A small audio embedding model, trained from scratch: depths [14], batches of 128.
Rows from block 2, named by matrix and row number. Each number is 128 + 24 x the weight over its row's rms, rounded and kept within 0 to 255. All counts start at 0. Numbers have three digits each. After the name is the row's rms in percent of the matrix's.
# c10: first pointwise conv (model.blocks.2.c1.0.weight, 128x128x1), inputs 0-127
c10.37 100:110170140114141120110118120137181146109103167117079121144137165126094114121131119145123163140121166129146120101115176125092125102216133168118117105088098101129160125079107126101140149128120084098101186103128139141126115096111137120129133111151116147144133145173182119128113142157103088163149132110148124131117126138150117117154130103087101108126157106142117129094123143114129113103110
c10.38 100:154139141126065115124150138137116129108115135088098100134122114080102109111159110112121100124153129124127170155095164138086108155102096150086150150142104129133174087095126135128120141113135146116098125101131119106136114146123171136131088123135073093128147108094099141142122126142167097141143118119125104141130143112118128124145111131140098158114089111134077090078173087085122121158091
c10.39 101:089130150138122146165125104101104105139124118141121125112108149139125101139168141137109150088112109097128111146092162062090139111127130118105138120126103174139113089081152129179132102141098145108133097118156137096108099106127143124181140159112081111103174096136096113108108137100153101146123109089121136149130094103105162124118131152090109168120107125139079141151154103135114122134096
c10.40 102:123113122154076141111120131110150135126141143139119090114129117131122116121154123125073148152148108094106153140115140117142156171134068162119177143144150107095177165119152117129176161144093131096119148141075110133164133110148125182139109101095149145097137113128093104175121101156125094117123146142154101115121107114126103094142156163134121108095144126127083133161131146100123103155105
c10.41 105:108123155164088147091140119125090098100133155071137125103141095086128081109109120175119151141102136151155129124120138144137148082119101126111121136134168126134166152157163132100106087158105125154162143096085101146133144084135112112158151128128126160119129117151139130142074150137112115158121116119131098146149083187103149167143142113165137122116124113109131112139108138115086120154157
c10.42 103:132158132076121135105114115166180139094156140134123121143162157135118090093087141105103132133131151134118123099121169133125116132166116172173109133131111106139150159139166125124095100107126085135100152105110156142124107115103117166111067101100124141124167130156139138149095101117147151126094134144102079105160127137128121151145102156115110123171188155139114126096120144148117090136103
c10.43 091:157119119114146150093127120151147115114101131113195128118108128118150138096130086109143166102133127129095106122151160112136138094123107132132116123116110130113064164136109116144138115096127115171119134144123149122110082076109091083162088105147122140126165116162147158094096128113130096123115137159123131136126108129134162114111136132089144169155128120103088104077118144164143130089066
c10.44 108:122085172160110108115101122100159144107190147123161122177127157127130094115105122152127115113125155122140146134114123135140163114116128118162098140107151135136137156139135154122130116138082138114112176136062113135132118086072097074165118137166133102117142177158123147163131119114142111149092122141165102104151082123148113155111131149144087137135096120140093145137118116160104129106124
c10.45 098:107135134127100171095118142114184102165150142122102114174133095125142092117168156142124127172114122130159119107099138117141188135184087162115136147139152146105171117095110109144109137099102162096134142098090126154137104075128104130152088079123119150119133128125140128155124097109131139112088141120119091130132131111112120142126165156115133144125095137155104116159165090117160100134123
c10.46 100:123126177210118124138171128141053135145175114148151161107137102146144137115137080150157125147132106120132126121124099138160149126111090118119167129123123086136072136136126132133099102144117162143185127135097107104154146111120123078147173139137128144103155164134067113100123135136157134139145117143139135135138111137133146142095162102133134117146112149166116145126095134123143128149104
c10.47 102:114098098100087154112107156119164127129186146143137137132126149158111125078118152108138155157131138117156167121126121128119176090128164145153147155140117124073158138143148117076152140080102117109141211120124116162111164106115103133138120132128142136130143101122121146133147116076165140108093175124149094087146123091124122139137131155113115143138124148156118126133111103158120094141116
c10.48 103:108129132093095127108132102076144120109125152134117149143132107141122109104080104108085125129108115153108092097096115108131128138168121180135112115125129142114193130115089154095124146138106102114079156074114147174098167135129125159118110115114117127102164164152148147181105087151132130135112084124129109152149128116116105115120081152114101147167140126167143132141104096131137112121146
c10.49 097:127123153095147136111136124091125125116087146135098116138132126181099140107148140142140125131143098149130122101108160095147119127162119165118137134135095141127117130089134147101136160128144108109095140105147129125124123086148146139157110147165105128128128140182148113109089118191147094145181119163171114158114093142136135078149125155058145145088130112171127147095086124129145115109084
c10.50 100:149117153113121134109143146115119166122113140167109150134128145153165135127158137142151140128179091139114067131131123110138149141131118119088114077154136159108128094114145147157160113132176141131133163168150161114141105131119136148076144119144121144130124102099122103135174124137115169124122124101108187124091141117126158153115141183145145077103139161091112130099143131144182117119176
c10.51 099:163121131117106141107136110162138067147141161119119152127136151106102139116137153127120091107111127156144128118124140105155139142115161117125114140095108119101122152145093099099085161125129152095112136111124099113099062151141140097106135131157097132137137110170124110133112116160167136133190172150145142143149110196148159121118123071099168135107103104121144082118134161153138104129103
c10.52 098:149087168185108153142150119085127135132170116133127145132120138126102089120107142141133144138124125125185130132156072138177145115130111156122136115137127129122097171144127125134121132122184135112137130135100124159115163158160091118114173145146152139130150160083103126120107080123149154148079139125136121089085105097175155135114141151131107151136111137186127151168105116156123136141143
c10.53 103:112130108115140141092159136074170084149113130128124131132147149118109130185161135150131124165169126145125143100145125139144136125161127174154133119126066169102140088096119109089144119142154139138053135130177141110110113116142158173163114174174121133147107136157141108138132113102148143157120141092135106155128087117138137126113123127081100123137117132108113099135107131132149102097138
c10.54 098:152118149124132130116143123126155158092119147134159098139115165109146138114124142125126142114164164144088128138118138121124137124162161141161108133120147123132134201166112140121130118124138121169129188103097109168149149138110078112125109116145139157114165146146130161181131134075096101143089168151117113102147146118130109169111125113097116164184139138147100099117111124176124102087106
c10.55 101:119133098179101126146122125114072149133148136132107149108109087111178142122091047157138108133104124120100165118104120161137114113098082119105152102122117118144150124142135138142108122109106161182175134122156141145122164124080129083134147133103141127113148112103082084120143114129116128137120108126135144165092124126130163149087138093154135106119109158145126097126126103116115137130178
c10.56 100:131153116150111116097150127150161116089108163127158095141141134109122099114147127135147165144139144134097117145166217086115110105121125176122124140125129097143130178134114154133106091116129127160082164159128140112110128124077120111158089127131121128142141141105128140147135136095105058121104127138111104131146109115148120144127159125089089145133138112108083084121105151153154152093114
c10.57 102:115124139157158120151141092148117154159196127117129113114143126140141150130137176152135113107135182108164139106122110148151144124105138123177131160188133110115104084159123102101135139145130125147171148119105116147177181170130137116135112133126135074152140155135105126111150132120181109137140165126149116114139109106143135135143162118130170114139128131164112121157094131141097120195116
c10.58 106:125122115096129132118101131143141146091069150097111075118164126099128153093158114112152148134106131155117149170168122148143140153162095137095108144136106144141127129108091133129118114078121126133095117137126177133125122131129155152113158080112150116161138157107152131149164110160163095140121115082121158098113127142100112084107120106125142128158177056138126112116111125150147099114101
c10.59 102:137154112117143115177145136114101099118193124150083109128126118140129138177114123123142132180136117100143091110134120108165121162166165155130117124140125164138135144125112127150103151138134146109108105096164139117132158146149160132119131149167103127071101121136130124075139128112128139123102117153127154134150139148187118129108103122077141116117110137130220145163108138103099145133101
c10.60 093:165085112166098146117122141129105126127135100163176150125111092109155118136108152105138107127134146081119169126172112142167117101099118159168115108137165079099126142138133108125129107169135162177166132103107121134146127122093077089117172157121134155110106137114138099106125115092123138100117143140139145149148115189117113155093090147142135135127162132145129129120109121169104144137162
c10.61 105:112122098102126081121135139169160157126145121098134122144146114114123107124121154170146091196170115156126104134111123152108107116104128157134111141153156114132130127123098137182120165124145154135140116117090148134152125140124107150115120104127119114126125098114186150094079123127113128093139102167117148166152148109123118119137134128153152078136151171142165093092143169155082081124158
c10.62 102:158112105126090117096101117092111082124091127116132145112115126150128145115102147147149106139137125157099072130142100153125115095139137119139092095130103095110097148130171107057136086142152087095127164110129052171101129132152139107146148138120106131138141131129128151164108132101122162130105117118122146138112110174161130157096094151138134137140101151126132139098136109136162094159150
c10.63 103:104152125112152107181146157180139154137125101120116140173129166164122128152134153121142134134136132171129107144121121143127081111111138128155128147137139111193107132114155117154158118102181144139125100148153122142143166159147122142105124139120101150141137152146134125118211120116126138131100133092103135103114157146127146136136142120075133104118140112101220115126148126143139134137174
c10.64 097:117077077131129117120145106087121093092099126139133097105092084130139126086082085159136090163106138139103133109117141141151087135149129126130115138136129151139079111122153126147120117136136122175119098092131159117107158105134054126118128106096123150117134130149126078129084147124105106090126122120071134133147150149120151148086104120090151104108112088149147142147124114144124134113141
c10.65 107:137157126136120113166142122137130147157165117118121138144098107138103113089119107126097111118181103104151138136129122107144094127107139093123167136113117200142120123127130137086111092132149140113131101122148117127143141110080141116152140142132156128131139137186081120146133095116167094158110168142155156150139104135192183127151125109107145105125170143150142078110110135125099171130170
c10.66 102:133099131131146080166130147077102061125097102120147186108098143125121115132133083144095150114111108122127131132141114134123126098120116094125126121122124141123123119106171140085142162119113138127095104121128118150075154104186107092131148135118133139190126162114149134127087093148163110163131159115127145140134144179139145156101104131125132151139118134109175171104099107131098136146122
c10.67 101:150145127126138107137115092092100143086106129119150082156078127075111122150153106092125142150137160134119110191147118126091147131095083105110131137136135095116122127141077118097111125133073091158109105126170122121085134128097122093129140149149168128133128133125097119157140132130133146148161158132104138124106157116132084154107131075139114172163162135113103148121133143091154133113134
c10.68 102:105122100142113122148151148125099152147141120113125142082106137070128123145086150106141117138100108154135157120146115115140117100150169133134120114115145107127111113118160120089135093145121113178110109106172193127118094168118124086104140144111138134150109118134130077152141087065059137131091142150116144123117098123099144147162102130125126101119119107140146141091102113127110162162163
c10.69 096:142080102110160120148131073112091129176111113109162146122139148135140110087094122149154117100098145156132103103163099114140130113094146102147118121117090139114127136142116149117142142135158105072108098123151130140117134109133120111168152175102130152137073147126100131120133078170158172126154149124149150138121177177137135096084112112180123107125115114115116166130103124125127125115124
c10.70 094:118125121162128172140152118126131107151106122134146107134100081172127109109153145155142151105114133153159143133112141111131146098175080127141178119150152129128141161113185158115128160096094118160170161147097082161153133099177106145182145152152157175110144126117124123138118162127166142135105135153155109151119142118126117139105159142097124153175094127141117157140121132110151128117108
c10.71 100:117103099168134169130135115105068103123157087160125114076120140132135130079114142157105146169147165123155139127146126128142149076114132132125150167120142137143111119109118130136145109095102145139134139134127109155130150155178116090129135138174132117118066156126124117141129097083153144088097144108126137128144077131118064143110134163088132139110128120162141141114117084140122161139101
c10.72 105:172090136099089132125144156118122107127097137137104131112089120090114183140106149152182050175124149128097143139154159140116126106130130149110138109129111079138104141174127133155122157144143111160160141141138137117148149141131137135110176155134091133128139116121117135098085083141104127108134127140117140125099098123142155182145133119145130103115079151154139131123108154170119139177136
c10.73 100:138144137139106123154157127122137115144102130106094140138125121109132122135149148175134105142119134134111084199137163112127107089129144151132159133121160104136135143105113093163136181145100132120139137132147121088103204135143119125157136115108172120132146113125159118106139163124133120122135113096089164150121143095119132102125132126111089085045152112130151140067135131108110118107172
c10.74 103:151116122088110139175131131125147113123124111120142145101094163122127150174103143138136131181164179131135090115124101163115156172165162113132131122152099173123134108104138140105132152160116127112128131138161063162091155118160109165092141137106124132138094116131118080120104183122142125103117156117114124145091139109103118146142125173131144152167155133132160167156126141144146141133161
c10.75 100:134088160180118126148148171128113119106174113125122143139139120116123104073093144142131141104150140130155138140157043154191175132116128143124148115140123141115156119141108147094152141106155149080143137135086126141149124077128102097109148106109175150121120140138133169121090103122133139126101103106150118105135124137124124120163154134157125112144131119189136128112127149089107149137157
c10.76 102:122129118102118160124140159141131150139175184173157129096070146161128171099110118157161141146152125108075148145123148104153126147109082160158132117138108136173086175131118130113128111098154129171136122137137141087142154124107144114127150115155073137126152115144115131148162132110182145119105092105135114152132112119168142130140132094132141106153125170129103095144130138126102134102155
c10.77 099:116087124108115108160088154131133094129101107118157131119155110104097113152150118096127093084127123096142135105113148176140107083114146135115131140098132088121158116113139159119120124169127110122089108073119086116093133143070124087124090155129121071109141105150185141111145125095127130115127139133161112136167135156125141103104093137141147144157126126108135122096132094154100139167102
c10.78 099:140110143143105119149146110086129110160127139121122132154119095151117132104110109132090043163137107140140125154072151132094092130140080150163138090134121189116121111131142089131123155134139132100124108141114145128118150115146130162144104147130141143130096133120125127108129096093113164093097114111142124131143145110088111161105131182174171086167135140098152143139127111097091133146140
c10.79 102:093078167111138083134126117085118133114085128177129148151119157140122119152127120143132119151141094126111096129085182133119121115121154116115146112160095160098133103102123142138142169114104115079103120109117129151166162125176116087113124175163096131141139153081137166078101142130096106125123094143140126121151133179108109136120090117137124123111136139132102157123149096122105150124162
c10.80 104:100129149119124140079126094117106111123100148120192130114105117154141150098117137171134141169141150121072129142120100141120124158145136116107184126172083088130124154130126132108140111119116125117136131158131123139137114110173107122161136119110146126081123161148129081128090137103161140095134097136115090134094132133132129137098142166157096120179114159163116145108060134103124141099153
c10.81 099:127112151126141143125090141138153115136101121119157115115115125125055114184178136111101098062129128126143143140160166114103111080091091109113092131074161127138105144131108113112137085167096130131121108125135161142122137133082131094141118137120173098145150142148156155092139127104149119153100145159133139156125129139127137118115104118137127170141119095109091131098129131158094115153092
c10.82 100:159116151095126077109101104102107101176132092133172133136135139138167147134110148127144115097102133095107163152153132120151082114132144072142135104127129141153097132140104151096139126159135148143126062097124162161136117099145110107115151165158113129163087118105125148131162100139135147117104095125117153097135128161138124154155108098165098131086088142126146126129089078109114130125128
c10.83 103:109116124139149136102166146153157106132175102108106114114147124129099142108148111124093089103116158064135118133110137129136135075103104087100149149144103126134138118134152109099096126134112095137106112137132113142175122115148118108135099134104161102151108153152124168075133098104185138156091120169203135147108152154143145096101136141156098135105130127130125142115104123138080120145115
c10.84 112:154151103130163141153131129143140123124149114124068112101101136121124090102125135123149092106096113097164121108107106093131166151091130094132136136149135136155135133117158121118128114142134140155130088109086108142140119107148070159138128130106122102153158102117119127105095121128101085106074110151145123099102148122172136100123124152100109146076141106150049144098164133127162114090129
c10.85 098:088126079137119146132143122113148121108215152117147093109140095134141149089124138140123123089125126113152117134121134090137139127075124092130122166111120139124117113136129113169106102115117162120166141127124137137124114124082070137146137127099150123116166136102067124115173117122154102093094121115127109085095114140170125090097120115167137123136128130175141130144118104141127133066127
c10.86 093:116083114137122065102135101095142090076128140114140125149105106105123122094124143114133080112126134106113179110128126129091070136140121134108120139139155096114130149107126146122181121169093118135103105117150133115111106112094131105141142120149144139102161117073114135131146151113123112116127119111121112111153146169176114139114109099200113192124107116128087106113148138166110115138125
c10.87 098:149110134156146109080127112148160095116116143099123147122124171105133146084110123150144140117121169116130136104138115125112157169150120168166157144156097116117137121157091136129111148139082074116109165116099108137126107091115135095125118112104115089099128161134113111166160150101088141160081114095182089087120099093121127125116140125113117162144139167119071143142141127121129133135145